python train.py --model="masked spectrogram model" --dataset="single notes of 20 synthesised instruments" --train_examples=78125 --n_mels=64 --hop_length=160 --input="log_mel" --win_length=400 --method="simmim" --mask_ratio=0.6 --loss="l1" --arch="squeezenet" --norm="batchnorm" --hidden_act="silu" --depths=[2, 2, 7, 2] --kernel_size=3 --stem="single" --widths=[96, 144, 208, 320] --init="xavier_uniform" --optimizer="adamw" --learning_rate=0.0026 --beta1=0.95 --beta2=0.95 --eps=1e-10 --max_grad_norm=0.5 --max_steps=6600 --batch_size=512 --epochs=43.3 --lr_schedule="wsd" --decay_fraction=0.2 --final_lr_fraction=0.1 --warmup_steps=130 --weight_decay=0.1
Rows from block 9, named by matrix and row number. Rows with one number belong to one channel. Each number is 50 + 10 x the weight over its row's rms, rounded and kept within 0 to 99. All counts start at 0. After the name is the row's rms in percent of the matrix's.
# sq0: squeeze pointwise conv (model.blocks.9.sq.0.weight, 52x208x1x1), inputs 52-103
# e10: expand pointwise conv (model.blocks.9.e1.0.weight, 104x52x1x1, transposed), outputs 52-103
# e30: expand 3x3 conv (model.blocks.9.e3.0.weight, 104x52x3x3, transposed), outputs 6-11, a 3x3 kernel for each
sq0.5 085:44 64 53 50 49 43 45 26 57 24 46 52 39 53 67 62 72 47 41 56 44 54 41 34 59 54 37 49 54 43 23 37 50 44 61 62 44 52 38 55 64 44 33 42 51 36 69 43 63 45 44 57
e10.5 100:52 32 56 54 38 50 37 33 53 68 60 35 59 56 56 38 21 38 46 44 46 46 49 41 55 49 49 35 61 53 60 37 59 65 41 34 60 38 48 41 45 33 49 47 57 69 53 54 51 30 69 48
e30.5 076:68 58 58 58 73 63 61 79 59 48 53 56 44 43 43 49 57 52 47 53 56 49 61 63 40 39 55 38 58 33 38 53 52 35 79 40 49 45 51 43 35 27 46 41 37 44 50 41 44 40 09 52 45 41
sq0.6 117:48 43 37 57 54 57 44 43 46 35 51 47 46 55 57 54 58 50 49 50 69 60 55 38 47 50 41 41 40 44 42 49 44 42 65 46 49 45 54 61 56 53 43 51 41 55 47 41 41 51 52 47
e10.6 085:50 64 52 42 47 52 43 52 36 59 48 49 35 63 56 62 61 50 58 60 40 52 46 51 49 41 67 56 51 42 69 46 52 36 51 56 60 45 30 45 52 50 67 48 53 42 54 51 59 65 44 52
e30.6 115:47 57 59 40 47 56 43 52 45 43 44 48 56 55 52 60 59 57 31 31 34 20 02 00 47 54 55 54 60 57 59 62 67 57 53 57 56 49 46 66 58 59 53 54 46 69 60 38 48 47 52 44 49 55
sq0.7 099:47 43 62 43 48 41 51 53 37 57 40 42 41 61 53 46 66 56 47 27 42 51 42 56 48 61 51 49 60 45 40 42 33 46 58 50 48 47 74 48 47 32 43 47 45 50 50 51 57 36 51 39
e10.7 092:55 56 54 46 51 46 65 56 64 65 47 41 52 56 57 41 52 46 55 36 30 46 65 41 55 50 47 43 50 58 39 38 53 54 34 39 44 47 37 61 53 47 40 52 45 59 38 65 67 45 52 52
e30.7 100:72 69 77 55 45 67 54 38 75 48 46 49 58 48 80 54 38 69 64 57 50 55 58 62 54 52 61 48 50 42 45 41 47 49 39 52 44 52 57 57 47 42 49 40 38 43 46 43 47 37 49 34 28 37
sq0.8 083:42 41 46 56 50 48 38 56 45 60 63 48 48 45 39 48 55 59 62 38 46 53 57 27 67 43 46 43 59 36 25 34 47 40 39 53 33 70 59 52 54 26 30 60 54 34 53 59 51 40 52 47
e10.8 127:66 64 42 44 30 54 53 33 45 41 56 47 44 49 53 39 53 52 51 45 35 49 43 52 61 45 36 57 58 60 61 31 79 33 60 37 46 36 62 49 52 27 45 71 49 61 53 60 47 34 55 53
e30.8 080:57 37 54 43 33 34 41 37 51 47 51 51 53 52 59 45 66 61 51 43 45 45 34 50 41 47 43 33 55 40 43 53 46 45 69 44 50 41 48 51 41 33 63 50 48 44 55 65 65 62 42 46 44 42
sq0.9 088:50 43 61 67 44 60 50 47 55 53 36 59 48 50 44 32 55 31 61 67 61 64 56 48 42 32 70 34 41 32 48 59 32 45 40 58 39 49 55 36 45 64 44 40 51 32 41 57 68 37 61 56
e10.9 092:51 45 58 52 48 40 54 56 50 51 49 69 57 45 46 55 18 60 37 43 49 35 49 35 39 54 61 41 55 52 35 57 51 67 78 46 49 48 50 42 43 55 40 52 35 57 44 52 62 53 57 57
e30.9 097:60 69 67 46 51 41 38 38 38 48 44 49 48 46 47 49 44 42 53 54 57 57 52 49 55 56 57 54 53 57 44 50 54 54 53 61 47 45 52 51 50 71 46 45 51 63 43 45 48 51 49 46 48 53
sq0.10 093:47 53 55 58 33 49 50 61 48 50 21 37 50 40 43 55 45 33 47 46 63 60 52 57 49 48 58 37 52 48 64 41 40 37 59 42 49 48 46 56 58 62 39 52 53 46 49 35 55 46 40 63
e10.10 092:52 55 48 33 53 41 40 42 65 55 34 58 54 54 53 44 45 45 47 56 39 39 60 45 33 49 59 40 53 34 37 39 40 54 50 43 59 39 14 39 41 52 54 41 61 36 47 42 54 54 39 54
e30.10 099:58 63 50 61 64 53 70 62 64 46 36 46 48 45 47 53 43 47 42 28 33 48 43 32 57 46 44 45 45 61 56 61 76 44 28 53 62 46 52 62 49 52 52 44 45 51 54 60 40 40 56 48 55 66
sq0.11 103:39 34 41 57 48 61 44 53 41 47 29 36 50 43 47 60 43 36 53 49 53 67 41 44 56 38 46 48 25 52 54 30 38 55 62 53 40 55 33 55 38 46 40 52 58 39 43 44 45 38 54 53
e10.11 084:57 42 54 39 35 34 55 46 47 46 46 57 37 39 42 40 49 55 45 58 28 61 58 73 50 69 53 56 58 34 42 51 45 43 41 38 44 42 22 50 38 54 49 64 36 45 62 53 60 53 35 49
e30.11 099:31 34 45 42 58 55 46 54 44 44 45 54 37 61 52 51 42 54 46 48 59 40 69 52 46 51 65 60 42 47 47 48 37 50 31 36 51 67 49 60 64 52 47 55 45 41 46 33 45 49 29 43 61 41
sq0.12 091:66 64 33 61 62 42 37 50 56 50 31 62 57 48 63 62 58 41 58 50 54 52 48 37 54 51 59 38 41 47 57 51 52 48 63 43 53 49 54 58 51 55 33 46 53 52 46 31 59 68 20 46
e10.12 099:47 29 30 58 53 37 69 46 48 56 38 42 50 52 49 53 43 59 43 50 47 46 60 65 60 45 55 53 31 48 42 48 52 49 48 46 62 48 33 56 54 57 55 46 45 41 52 51 45 52 48 31
e30.12 086:46 31 31 54 41 39 61 29 46 45 41 45 43 41 36 53 45 43 49 41 57 48 58 44 49 50 47 44 61 58 40 44 56 43 34 40 60 48 52 60 45 59 52 40 49 59 73 60 51 52 63 57 58 73
sq0.13 087:43 47 36 48 46 48 47 39 42 67 47 57 44 47 56 47 54 52 51 48 47 63 53 29 50 37 41 51 64 54 38 46 58 45 40 40 40 45 65 55 44 32 43 62 56 37 52 65 56 54 39 51
e10.13 094:41 43 42 55 46 57 49 20 24 60 45 50 50 37 46 53 51 52 50 45 39 61 51 41 57 47 33 56 39 55 45 36 49 63 50 21 53 42 54 53 58 30 60 58 51 53 23 56 64 29 41 48
e30.13 093:70 55 53 52 54 51 31 66 45 48 49 44 53 49 52 37 52 48 56 44 48 59 41 60 34 49 55 53 45 35 66 42 47 47 37 29 48 44 52 41 54 48 55 42 41 40 34 52 36 42 35 44 20 36
sq0.14 111:51 52 59 44 49 45 50 52 54 59 61 45 43 60 40 40 59 50 58 50 49 55 39 50 54 60 52 45 38 41 52 49 37 48 64 52 55 47 48 51 38 51 45 44 61 57 42 41 42 42 47 54
e10.14 085:16 49 39 53 50 53 56 60 68 38 59 64 53 28 52 45 59 37 52 76 39 48 44 63 51 56 51 48 39 51 42 50 53 52 59 63 48 40 59 59 40 55 51 42 61 42 47 43 50 63 60 55
e30.14 119:33 31 46 53 52 61 47 27 77 46 49 58 49 50 62 46 43 62 48 45 51 50 54 49 53 50 57 50 50 54 41 50 57 46 37 48 51 54 37 50 57 38 72 67 57 32 50 35 39 61 50 50 61 32
sq0.15 101:32 39 49 43 49 47 60 55 47 59 54 54 42 47 41 59 60 46 50 58 42 58 56 59 45 54 61 59 50 54 43 47 51 53 60 49 54 46 69 46 39 39 54 46 64 52 52 49 44 48 46 42
e10.15 102:35 50 64 39 54 48 39 45 44 42 53 28 43 53 48 53 44 46 54 39 48 52 49 44 33 38 44 50 55 40 30 53 61 44 40 49 62 44 40 52 42 44 47 54 56 61 64 44 42 47 58 46
e30.15 101:56 37 40 46 46 48 40 55 57 46 44 50 47 49 50 46 40 48 48 56 64 50 40 36 55 58 59 43 72 51 52 71 53 26 83 24 54 49 42 53 54 26 47 41 35 47 45 59 33 57 40 41 52 58
sq0.16 109:57 44 54 53 43 45 51 44 59 52 50 53 44 57 46 51 40 47 30 46 42 54 41 49 58 36 43 46 55 41 57 46 45 63 50 49 46 50 52 41 46 41 58 52 44 68 56 51 46 55 55 56
e10.16 103:51 59 32 63 56 54 52 52 42 55 51 38 51 34 52 57 57 50 33 58 56 35 56 48 40 30 44 59 46 59 52 52 45 31 39 55 46 43 61 56 44 56 64 58 30 51 54 49 45 45 47 37
e30.16 106:56 56 66 47 57 50 51 60 58 43 47 52 45 46 49 42 45 45 46 54 49 45 53 46 62 57 61 49 45 58 33 39 39 50 49 53 44 52 48 48 52 46 47 53 45 54 59 69 43 42 38 50 46 51
sq0.17 114:54 38 40 51 49 69 43 63 48 65 50 51 53 54 57 51 36 46 52 54 52 59 34 46 54 44 58 46 67 57 59 57 51 42 54 54 43 49 63 51 62 47 50 48 51 63 48 46 47 57 44 50
e10.17 092:56 57 56 65 55 46 49 54 45 49 59 56 49 49 59 51 56 60 58 48 63 48 59 51 59 53 61 64 42 50 57 53 50 45 38 49 62 58 43 37 59 52 30 62 45 52 61 44 50 55 46 45
e30.17 120:45 52 46 56 62 57 54 51 54 45 48 50 48 47 54 48 44 42 48 46 39 48 54 48 55 42 49 43 50 49 50 53 46 51 47 40 54 54 49 67 62 64 59 59 49 31 35 53 57 46 62 40 22 18
sq0.18 090:38 32 41 47 50 45 31 54 47 43 55 55 41 51 39 62 43 56 40 28 54 51 21 35 59 46 42 50 46 56 38 37 50 55 58 47 34 59 43 39 31 34 40 41 47 37 45 51 61 38 62 39
e10.18 102:56 46 31 58 39 43 41 41 37 52 45 53 43 41 49 46 51 47 41 44 26 43 57 45 53 53 34 44 59 56 43 40 55 45 51 16 38 45 61 73 53 36 45 55 40 55 37 56 62 39 52 40
e30.18 080:60 55 56 30 19 44 28 33 56 45 49 51 50 52 67 41 44 43 46 49 42 63 60 72 50 51 56 45 45 50 56 44 53 46 34 49 55 60 49 50 50 23 43 45 27 48 59 54 41 37 35 37 42 34
sq0.19 095:44 47 43 54 46 43 40 45 48 41 51 34 44 52 31 48 14 49 43 51 37 60 51 56 61 59 45 49 39 40 37 51 55 37 54 60 37 56 47 52 49 43 42 44 51 54 46 44 43 44 68 49
e10.19 096:56 53 53 35 49 60 42 51 41 35 54 54 52 44 54 56 43 51 61 58 37 31 55 61 51 31 45 44 65 59 46 41 49 49 51 50 57 51 56 52 39 33 46 57 31 48 44 58 68 50 41 50
e30.19 095:66 57 65 41 51 51 57 50 69 47 56 56 46 53 60 49 60 56 65 57 53 50 54 42 48 52 44 52 61 48 43 47 47 57 60 52 49 46 37 64 56 52 48 39 36 41 48 52 37 41 43 40 27 47
sq0.20 124:47 57 44 51 43 55 48 33 50 45 54 54 45 53 49 54 42 54 41 54 47 45 56 44 46 56 52 57 62 48 58 48 56 50 48 51 50 53 65 52 44 49 44 47 61 49 54 45 48 56 47 48
e10.20 080:44 28 55 59 56 57 21 55 35 57 55 56 36 51 51 48 48 54 52 64 50 61 34 54 57 51 51 45 38 60 45 48 55 62 27 41 49 53 35 59 66 43 42 48 35 53 71 54 48 46 50 65
e30.20 116:66 68 84 52 56 64 33 41 52 44 59 49 45 55 52 44 47 51 57 62 58 60 52 70 37 46 54 52 68 48 54 69 54 44 55 37 53 65 65 48 53 46 53 43 42 39 50 44 27 54 31 60 68 47
sq0.21 088:51 43 55 45 45 40 45 54 66 50 61 55 48 79 61 58 43 50 32 59 47 55 46 41 49 50 40 41 49 42 31 41 45 40 48 34 21 60 41 46 48 35 13 50 47 32 68 56 56 49 33 67
e10.21 112:51 37 36 62 44 55 56 41 30 75 57 54 40 49 61 51 36 66 45 67 39 39 62 52 56 42 39 50 51 52 46 51 53 30 41 34 58 53 51 55 44 38 48 56 45 62 59 46 38 41 53 44
e30.21 084:53 50 50 42 50 35 49 66 49 49 49 47 53 46 56 47 63 58 45 49 46 50 48 42 54 56 56 53 65 61 36 50 43 44 74 59 40 43 45 49 38 34 49 52 53 47 39 43 36 47 41 47 44 24
sq0.22 098:40 49 46 59 47 48 48 53 51 63 49 59 34 45 36 59 36 46 51 33 55 61 38 57 46 57 46 58 61 52 60 51 40 54 45 52 55 46 67 44 42 41 59 43 43 57 43 45 58 40 55 51
e10.22 080:54 52 58 43 51 52 24 46 39 51 59 48 54 68 39 58 65 55 71 54 37 32 50 50 60 24 45 52 57 48 61 57 52 48 52 41 62 49 62 58 45 54 49 50 60 57 56 44 57 54 57 54
e30.22 099:37 51 48 41 49 54 43 55 54 50 49 46 46 49 47 36 39 37 16 23 15 71 68 69 41 46 38 44 39 50 50 42 51 42 40 48 51 58 48 50 59 31 57 72 48 41 58 56 48 33 30 70 58 60
sq0.23 081:35 38 49 43 56 52 43 67 52 63 54 49 50 72 45 56 59 54 42 35 51 52 58 42 58 55 50 51 45 52 37 28 46 45 52 46 46 67 44 58 48 41 39 54 46 47 49 47 49 50 55 50
e10.23 095:59 39 44 50 29 55 36 43 40 43 59 38 54 44 59 24 38 42 42 60 31 64 57 58 42 49 41 49 43 54 44 22 45 57 40 44 37 21 43 49 43 49 33 53 53 41 44 69 48 51 46 46
e30.23 090:60 45 52 50 39 49 56 49 70 49 50 54 52 52 73 53 63 67 54 48 39 49 47 44 50 54 45 56 46 41 52 31 44 57 47 53 43 41 58 49 56 46 54 59 54 57 70 51 55 56 71 56 34 56
sq0.24 104:60 51 32 53 45 63 38 44 43 40 50 41 42 50 49 40 45 34 44 43 59 54 41 40 57 47 52 48 45 40 50 54 49 35 43 52 45 52 50 54 59 54 53 53 44 59 50 54 47 33 42 45
e10.24 101:56 72 57 40 45 52 44 53 43 58 49 50 55 52 48 51 44 42 44 54 47 29 67 58 45 43 43 50 42 46 41 47 41 56 36 53 47 54 61 54 32 47 39 52 44 57 49 55 53 55 49 64
e30.24 100:46 59 57 25 52 24 60 58 56 39 43 44 46 49 48 48 49 55 49 48 36 50 58 50 59 52 52 47 51 45 41 41 48 51 49 56 69 57 59 52 58 58 53 52 40 54 54 59 44 35 36 37 60 67
sq0.25 103:56 55 57 48 63 48 37 43 60 56 58 48 64 51 48 54 44 46 49 50 55 58 49 41 50 51 57 45 58 40 51 41 45 57 55 38 48 58 48 57 50 52 45 62 61 58 55 53 40 45 39 62
e10.25 088:49 46 30 63 49 62 52 53 52 63 56 56 33 53 53 42 56 51 65 65 48 53 62 53 37 65 47 61 33 56 50 57 50 32 47 53 48 30 73 47 66 59 43 54 38 51 48 40 38 56 51 54
e30.25 105:63 71 68 42 33 40 39 47 56 44 52 48 52 50 55 36 49 43 45 46 36 53 53 35 39 32 32 56 44 59 49 45 57 45 38 41 51 61 55 57 58 43 38 40 39 37 62 38 48 57 49 58 48 52
sq0.26 086:32 41 61 37 50 76 46 62 53 58 43 64 39 44 28 59 52 55 52 30 54 40 54 54 33 54 44 79 54 62 47 56 56 70 43 38 54 50 53 39 55 38 58 53 49 62 36 51 41 35 52 38
e10.26 105:44 51 47 51 50 49 43 37 38 56 49 40 43 56 49 43 69 43 57 40 48 47 52 50 51 45 46 59 48 44 53 41 41 48 46 36 87 37 54 53 75 42 57 44 71 46 40 46 39 40 31 51
e30.26 092:55 54 50 43 40 49 38 47 36 37 42 35 38 45 41 37 39 35 52 52 44 48 48 47 40 45 39 41 42 45 44 49 42 52 45 43 57 55 56 41 38 22 31 38 24 50 61 64 48 45 63 34 38 52
sq0.27 102:48 52 38 47 43 54 50 47 43 47 44 39 52 63 39 61 43 46 32 33 54 67 49 49 47 59 46 45 40 40 55 43 34 47 60 39 57 51 38 43 54 49 52 44 51 45 50 37 47 46 42 47
e10.27 082:40 32 45 27 42 57 38 46 51 41 45 36 36 58 49 47 56 28 50 52 35 48 63 46 24 66 57 57 43 57 43 48 43 49 56 47 57 43 52 43 54 57 50 41 53 54 53 61 53 58 57 76
e30.27 100:57 65 55 43 52 55 49 50 44 46 59 51 57 52 52 47 44 44 50 51 48 61 52 53 43 42 43 62 58 61 53 65 75 53 51 74 39 46 38 47 56 38 38 35 29 45 48 39 26 45 47 49 33 36
sq0.28 077:43 56 49 68 47 49 37 56 48 63 41 47 60 48 44 58 42 50 48 37 52 71 53 40 86 40 53 43 47 23 37 32 32 26 55 62 41 83 46 77 46 41 20 49 54 37 78 54 60 51 33 55
e10.28 132:62 51 50 45 11 66 47 39 46 49 60 54 64 55 75 33 43 46 44 56 39 58 41 47 44 61 37 55 56 71 49 28 63 57 52 53 39 34 46 52 40 39 40 61 58 59 43 66 61 50 67 55
e30.28 067:52 39 45 49 61 51 33 44 40 55 62 60 73 69 86 38 57 50 54 50 47 46 46 53 53 58 55 50 55 44 56 41 60 34 50 32 49 27 42 44 52 43 51 40 40 37 58 38 62 67 44 57 38 54
sq0.29 086:45 67 37 43 56 32 45 55 39 56 62 49 55 39 41 53 45 60 42 40 40 37 47 65 50 50 42 49 47 66 62 57 45 40 65 47 58 47 54 56 40 48 56 40 51 56 38 47 43 58 55 48
e10.29 098:41 64 70 45 45 36 27 61 51 45 45 29 57 47 46 65 50 53 45 42 56 57 58 43 70 46 61 40 52 49 61 51 53 65 47 50 41 57 47 40 46 52 28 53 41 41 48 42 50 66 43 44
e30.29 090:43 51 48 47 44 50 55 39 44 52 52 57 52 49 44 52 27 34 52 51 55 66 60 60 45 45 48 56 47 57 48 35 50 60 49 53 52 52 47 50 53 44 41 42 36 57 72 60 48 41 59 54 53 61
sq0.30 083:56 46 42 37 52 58 61 65 60 52 51 53 47 42 48 64 42 45 41 37 41 39 56 63 42 73 35 63 68 87 54 45 60 62 35 37 73 38 48 44 53 51 66 47 63 74 51 46 44 58 55 45
e10.30 119:42 40 41 71 56 45 52 53 43 66 50 23 35 48 37 43 59 48 47 49 47 61 59 41 42 49 52 43 54 38 57 49 47 51 38 47 62 49 55 41 57 47 46 50 49 47 52 40 46 49 55 37
e30.30 084:35 47 36 37 43 44 40 39 33 48 35 38 51 39 23 50 25 21 49 39 42 33 30 28 53 37 49 50 52 54 59 60 55 55 43 44 56 54 49 48 46 36 28 39 33 57 71 59 40 32 45 48 41 47
sq0.31 126:50 59 51 48 50 44 54 69 52 62 54 53 54 45 61 56 56 39 45 37 47 56 51 53 54 49 52 45 38 54 55 46 51 53 43 56 53 44 58 48 50 46 49 52 51 48 49 58 47 52 44 45
e10.31 086:28 46 43 40 41 57 45 55 51 51 51 26 46 71 50 48 50 50 46 41 48 21 66 61 41 57 40 43 51 47 39 56 55 48 36 45 49 58 52 60 37 40 55 52 56 50 64 59 57 41 47 47
e30.31 121:65 41 51 58 42 48 61 47 66 42 49 46 47 46 53 48 53 52 42 26 40 56 45 55 52 54 55 51 75 46 38 54 29 51 47 54 57 53 69 55 55 50 54 50 58 61 57 66 60 51 56 54 59 49
sq0.32 079:34 54 44 46 63 50 35 52 64 72 61 47 69 48 41 57 50 60 54 40 56 52 52 38 56 40 64 39 56 33 29 27 48 43 68 50 22 64 53 64 58 40 22 67 61 30 62 64 45 55 36 54
e10.32 117:62 57 44 57 30 52 52 38 45 55 57 47 42 59 52 35 53 56 62 56 42 43 52 47 56 41 40 69 39 53 58 26 75 42 47 40 58 40 63 70 53 31 43 73 57 49 38 69 52 40 44 35
e30.32 081:57 47 42 43 44 39 33 44 36 52 55 51 58 61 70 49 69 59 40 36 42 48 44 51 41 49 51 53 51 44 47 37 40 47 51 42 49 32 44 44 32 33 49 36 46 42 60 48 60 62 44 40 45 27
sq0.33 106:62 42 38 48 54 55 46 68 52 43 40 61 51 44 45 52 41 53 51 43 65 46 34 38 55 51 54 43 33 55 44 56 62 54 38 48 53 55 34 63 49 46 44 64 49 54 60 61 48 57 40 52
e10.33 081:62 43 36 59 50 47 68 52 42 56 43 50 38 47 57 59 53 71 53 57 39 56 39 61 43 44 55 42 24 53 31 50 58 37 55 45 51 45 48 49 50 48 71 59 53 43 55 53 35 41 42 56
e30.33 107:55 66 65 42 48 45 48 55 48 44 43 47 52 55 48 53 57 56 61 62 65 44 53 29 55 67 43 45 44 44 61 60 43 48 47 40 69 68 62 56 48 51 50 53 48 54 45 61 55 39 69 44 30 55
sq0.34 106:62 58 51 39 65 44 46 41 72 36 58 43 41 61 56 52 48 29 33 52 23 50 52 55 38 60 44 47 46 45 41 60 70 50 47 50 45 52 38 52 66 43 48 59 44 51 60 47 29 61 50 51
e10.34 101:46 62 57 50 59 52 45 43 43 60 53 52 37 28 54 55 53 63 53 59 38 59 57 62 44 39 60 45 47 45 48 46 52 22 15 35 62 54 50 35 51 51 51 49 55 57 57 48 35 47 44 53
e30.34 107:56 58 49 45 52 47 67 67 66 47 47 52 49 46 49 63 62 68 37 37 36 42 42 34 40 47 40 38 42 35 55 56 46 54 56 47 45 48 46 60 50 50 58 60 63 53 44 63 45 50 48 56 51 18
sq0.35 119:58 57 54 45 56 54 45 37 52 44 67 49 43 49 42 46 42 64 48 54 59 55 40 55 46 61 55 61 59 59 64 58 49 55 62 48 59 47 41 50 71 61 56 63 35 65 51 51 46 69 44 45
e10.35 103:53 68 39 45 58 44 64 42 64 35 55 48 46 48 49 56 48 55 67 50 56 41 56 71 50 54 47 39 49 47 51 47 51 36 46 51 65 47 36 43 55 55 51 44 71 45 39 52 55 42 51 31
e30.35 125:46 53 39 51 57 38 39 59 51 45 53 52 48 48 52 47 47 44 44 32 36 52 58 58 31 33 44 48 51 49 54 56 50 43 38 41 61 56 66 53 37 50 47 29 55 51 41 41 56 53 57 52 34 57
sq0.36 080:54 58 57 91 42 50 41 54 55 60 41 44 58 54 62 47 45 41 52 57 48 74 61 45 76 57 48 35 52 33 48 43 43 33 48 65 42 72 50 84 41 50 36 49 49 42 80 40 47 51 38 85
e10.36 100:57 54 48 49 33 65 48 46 49 51 61 59 65 62 71 43 45 49 50 70 48 39 52 55 53 46 51 54 37 67 52 34 53 53 49 53 49 43 43 48 47 42 61 60 62 63 60 53 58 47 75 62
e30.36 070:55 28 52 55 54 43 55 50 50 54 50 52 58 54 61 54 71 66 56 49 41 44 46 37 55 53 48 60 67 50 40 44 60 51 83 61 49 41 58 58 51 58 67 58 66 57 65 52 65 59 56 65 48 53
sq0.37 110:54 45 63 47 19 49 46 56 39 62 28 48 53 53 58 50 34 43 45 65 40 55 45 47 44 50 45 50 41 45 44 61 32 51 61 56 49 49 48 56 35 55 41 50 42 41 43 37 43 51 32 56
e10.37 086:46 45 57 63 42 50 54 51 45 31 53 40 53 79 59 61 41 54 48 57 42 57 50 60 54 42 60 54 57 59 33 39 53 50 41 48 48 43 60 42 33 47 59 40 64 54 24 53 34 55 55 57
e30.37 104:33 49 45 45 52 46 56 63 45 51 57 52 55 55 60 50 54 52 49 55 55 51 55 56 51 53 47 60 44 45 64 52 58 61 53 59 56 44 50 60 63 85 49 41 53 46 51 63 44 44 48 49 43 43
sq0.38 080:35 41 39 37 47 41 37 53 49 67 64 53 50 65 47 61 54 59 59 48 52 38 55 45 59 43 60 46 46 44 37 40 45 52 49 38 26 57 61 46 44 37 31 64 41 44 55 60 58 44 39 42
e10.38 139:49 54 45 56 39 58 45 11 40 49 55 43 43 56 55 33 54 53 57 49 41 51 47 49 40 48 33 56 39 48 50 24 59 35 43 30 48 27 55 62 53 35 44 57 54 59 45 57 43 31 51 49
e30.38 087:63 44 51 52 42 50 35 35 38 47 53 50 49 55 63 41 58 55 47 45 42 51 39 46 47 54 51 56 62 52 58 58 53 47 51 38 43 36 53 44 40 32 52 44 39 49 65 69 58 57 64 46 37 48
sq0.39 107:56 44 38 56 45 41 46 28 40 45 60 49 37 55 51 45 48 56 54 63 49 48 31 37 46 42 39 54 64 46 49 52 51 56 48 50 55 54 52 44 44 50 44 55 55 49 56 55 52 47 56 47
e10.39 092:51 41 45 56 58 48 54 50 41 51 54 47 41 11 58 54 24 63 50 50 57 47 26 47 41 36 41 28 44 51 46 48 43 57 46 50 45 38 51 37 46 59 68 52 48 49 47 50 57 39 51 61
e30.39 106:48 67 65 52 51 57 47 50 65 50 44 48 54 52 48 55 50 56 42 30 23 56 59 53 56 41 44 46 62 55 54 59 53 51 59 48 54 67 57 52 49 44 44 57 34 55 60 63 29 46 40 59 45 59
sq0.40 094:30 54 51 45 68 54 38 42 60 62 53 66 45 46 40 52 61 70 62 40 49 49 38 41 41 59 57 61 49 54 47 43 64 57 58 41 46 45 62 57 61 30 44 62 48 43 56 51 43 41 45 43
e10.40 102:52 50 26 59 53 58 30 36 56 42 57 39 44 44 55 48 54 52 82 55 41 39 58 45 64 40 34 50 37 45 44 40 53 52 27 40 58 36 51 49 72 47 57 51 52 44 33 48 59 35 39 42
e30.40 092:63 55 50 55 46 59 52 62 68 43 45 44 47 51 53 46 53 54 56 48 55 56 49 52 45 50 46 46 44 46 51 50 41 52 40 45 56 60 60 53 42 44 54 47 55 50 55 58 46 45 43 26 31 26
sq0.41 103:42 32 45 49 37 67 46 52 39 48 39 34 35 59 59 42 48 42 31 47 41 55 44 33 54 38 52 56 48 44 48 52 55 46 45 53 54 47 72 50 41 50 47 56 51 45 46 46 51 32 51 56
e10.41 104:43 60 47 50 40 53 42 51 40 52 49 54 47 26 52 56 50 62 37 56 40 32 43 11 66 22 54 45 57 60 43 54 49 47 53 40 40 55 51 55 54 43 40 51 46 52 40 49 55 48 55 54
e30.41 096:59 62 47 58 51 56 60 67 61 49 56 41 53 56 57 41 55 50 55 59 45 53 56 56 57 73 54 43 42 36 50 39 49 40 49 39 42 47 40 56 60 44 50 50 36 40 48 70 41 37 31 45 43 48
sq0.42 093:42 44 63 50 41 42 55 58 40 37 35 35 49 41 50 58 46 36 56 52 45 59 49 45 61 44 43 42 26 38 57 38 50 44 58 41 38 54 43 52 48 51 55 47 67 36 42 42 39 57 41 55
e10.42 106:43 28 64 40 55 36 40 43 55 51 36 39 27 44 32 47 48 57 44 30 51 61 56 52 28 44 50 34 39 31 31 40 40 36 29 48 51 47 48 40 45 55 56 50 45 53 43 41 44 56 47 31
e30.42 096:63 49 67 51 41 40 51 41 52 42 39 48 42 38 39 49 29 50 46 47 30 48 56 23 52 46 37 42 56 35 46 52 38 44 52 54 62 56 56 55 45 54 55 47 57 50 44 66 31 55 57 44 53 67
sq0.43 102:55 58 58 47 41 50 50 40 32 48 44 48 33 27 43 60 51 57 59 52 49 55 68 54 65 50 29 59 43 55 53 58 56 46 49 54 60 47 45 53 63 47 54 42 68 53 43 52 36 45 50 61
e10.43 086:58 58 48 35 47 36 56 55 53 51 50 60 42 53 46 39 62 38 43 38 39 80 35 43 45 60 44 57 50 38 52 52 43 34 45 62 50 39 47 58 45 44 54 53 54 30 09 56 51 50 32 51
e30.43 093:40 60 53 41 55 47 33 47 53 50 49 58 48 54 48 52 44 47 52 40 64 60 52 32 44 45 46 52 38 33 41 59 31 45 20 51 62 42 43 59 61 59 53 42 46 73 66 58 47 50 67 53 50 45
sq0.44 102:41 34 49 47 39 65 51 56 42 55 46 61 57 63 53 49 57 53 58 41 58 53 20 57 53 61 55 44 39 47 57 47 48 51 47 47 46 56 47 45 58 40 56 41 60 54 47 54 54 42 47 57
e10.44 101:45 51 44 65 52 45 63 50 56 63 57 56 49 58 53 42 54 50 40 54 46 40 46 16 74 45 45 61 61 50 37 54 48 28 54 45 51 46 42 55 44 53 47 57 66 47 32 59 61 54 42 33
e30.44 105:41 29 19 55 55 53 48 62 48 46 48 50 56 51 52 51 47 42 51 48 49 52 58 55 52 52 57 43 42 46 60 52 43 49 43 32 54 52 58 40 38 26 55 53 48 53 62 46 72 34 41 53 50 53
sq0.45 121:50 42 67 46 38 60 59 42 47 54 56 51 50 50 47 47 53 53 55 38 57 55 53 53 45 49 43 51 49 51 49 64 58 43 37 53 51 55 52 60 56 57 52 55 54 57 49 57 47 50 39 48
e10.45 079:45 41 58 62 58 57 59 58 67 56 55 53 55 24 49 49 44 48 55 55 47 55 58 62 54 46 52 41 51 47 55 52 52 27 68 51 42 55 29 53 46 50 42 45 59 53 37 47 48 52 41 49
e30.45 127:51 56 59 49 54 48 60 58 63 53 56 54 59 55 58 57 60 61 29 19 14 49 56 47 61 54 50 60 64 71 63 60 63 54 53 55 62 58 57 49 47 44 68 59 60 54 65 65 53 30 47 55 49 57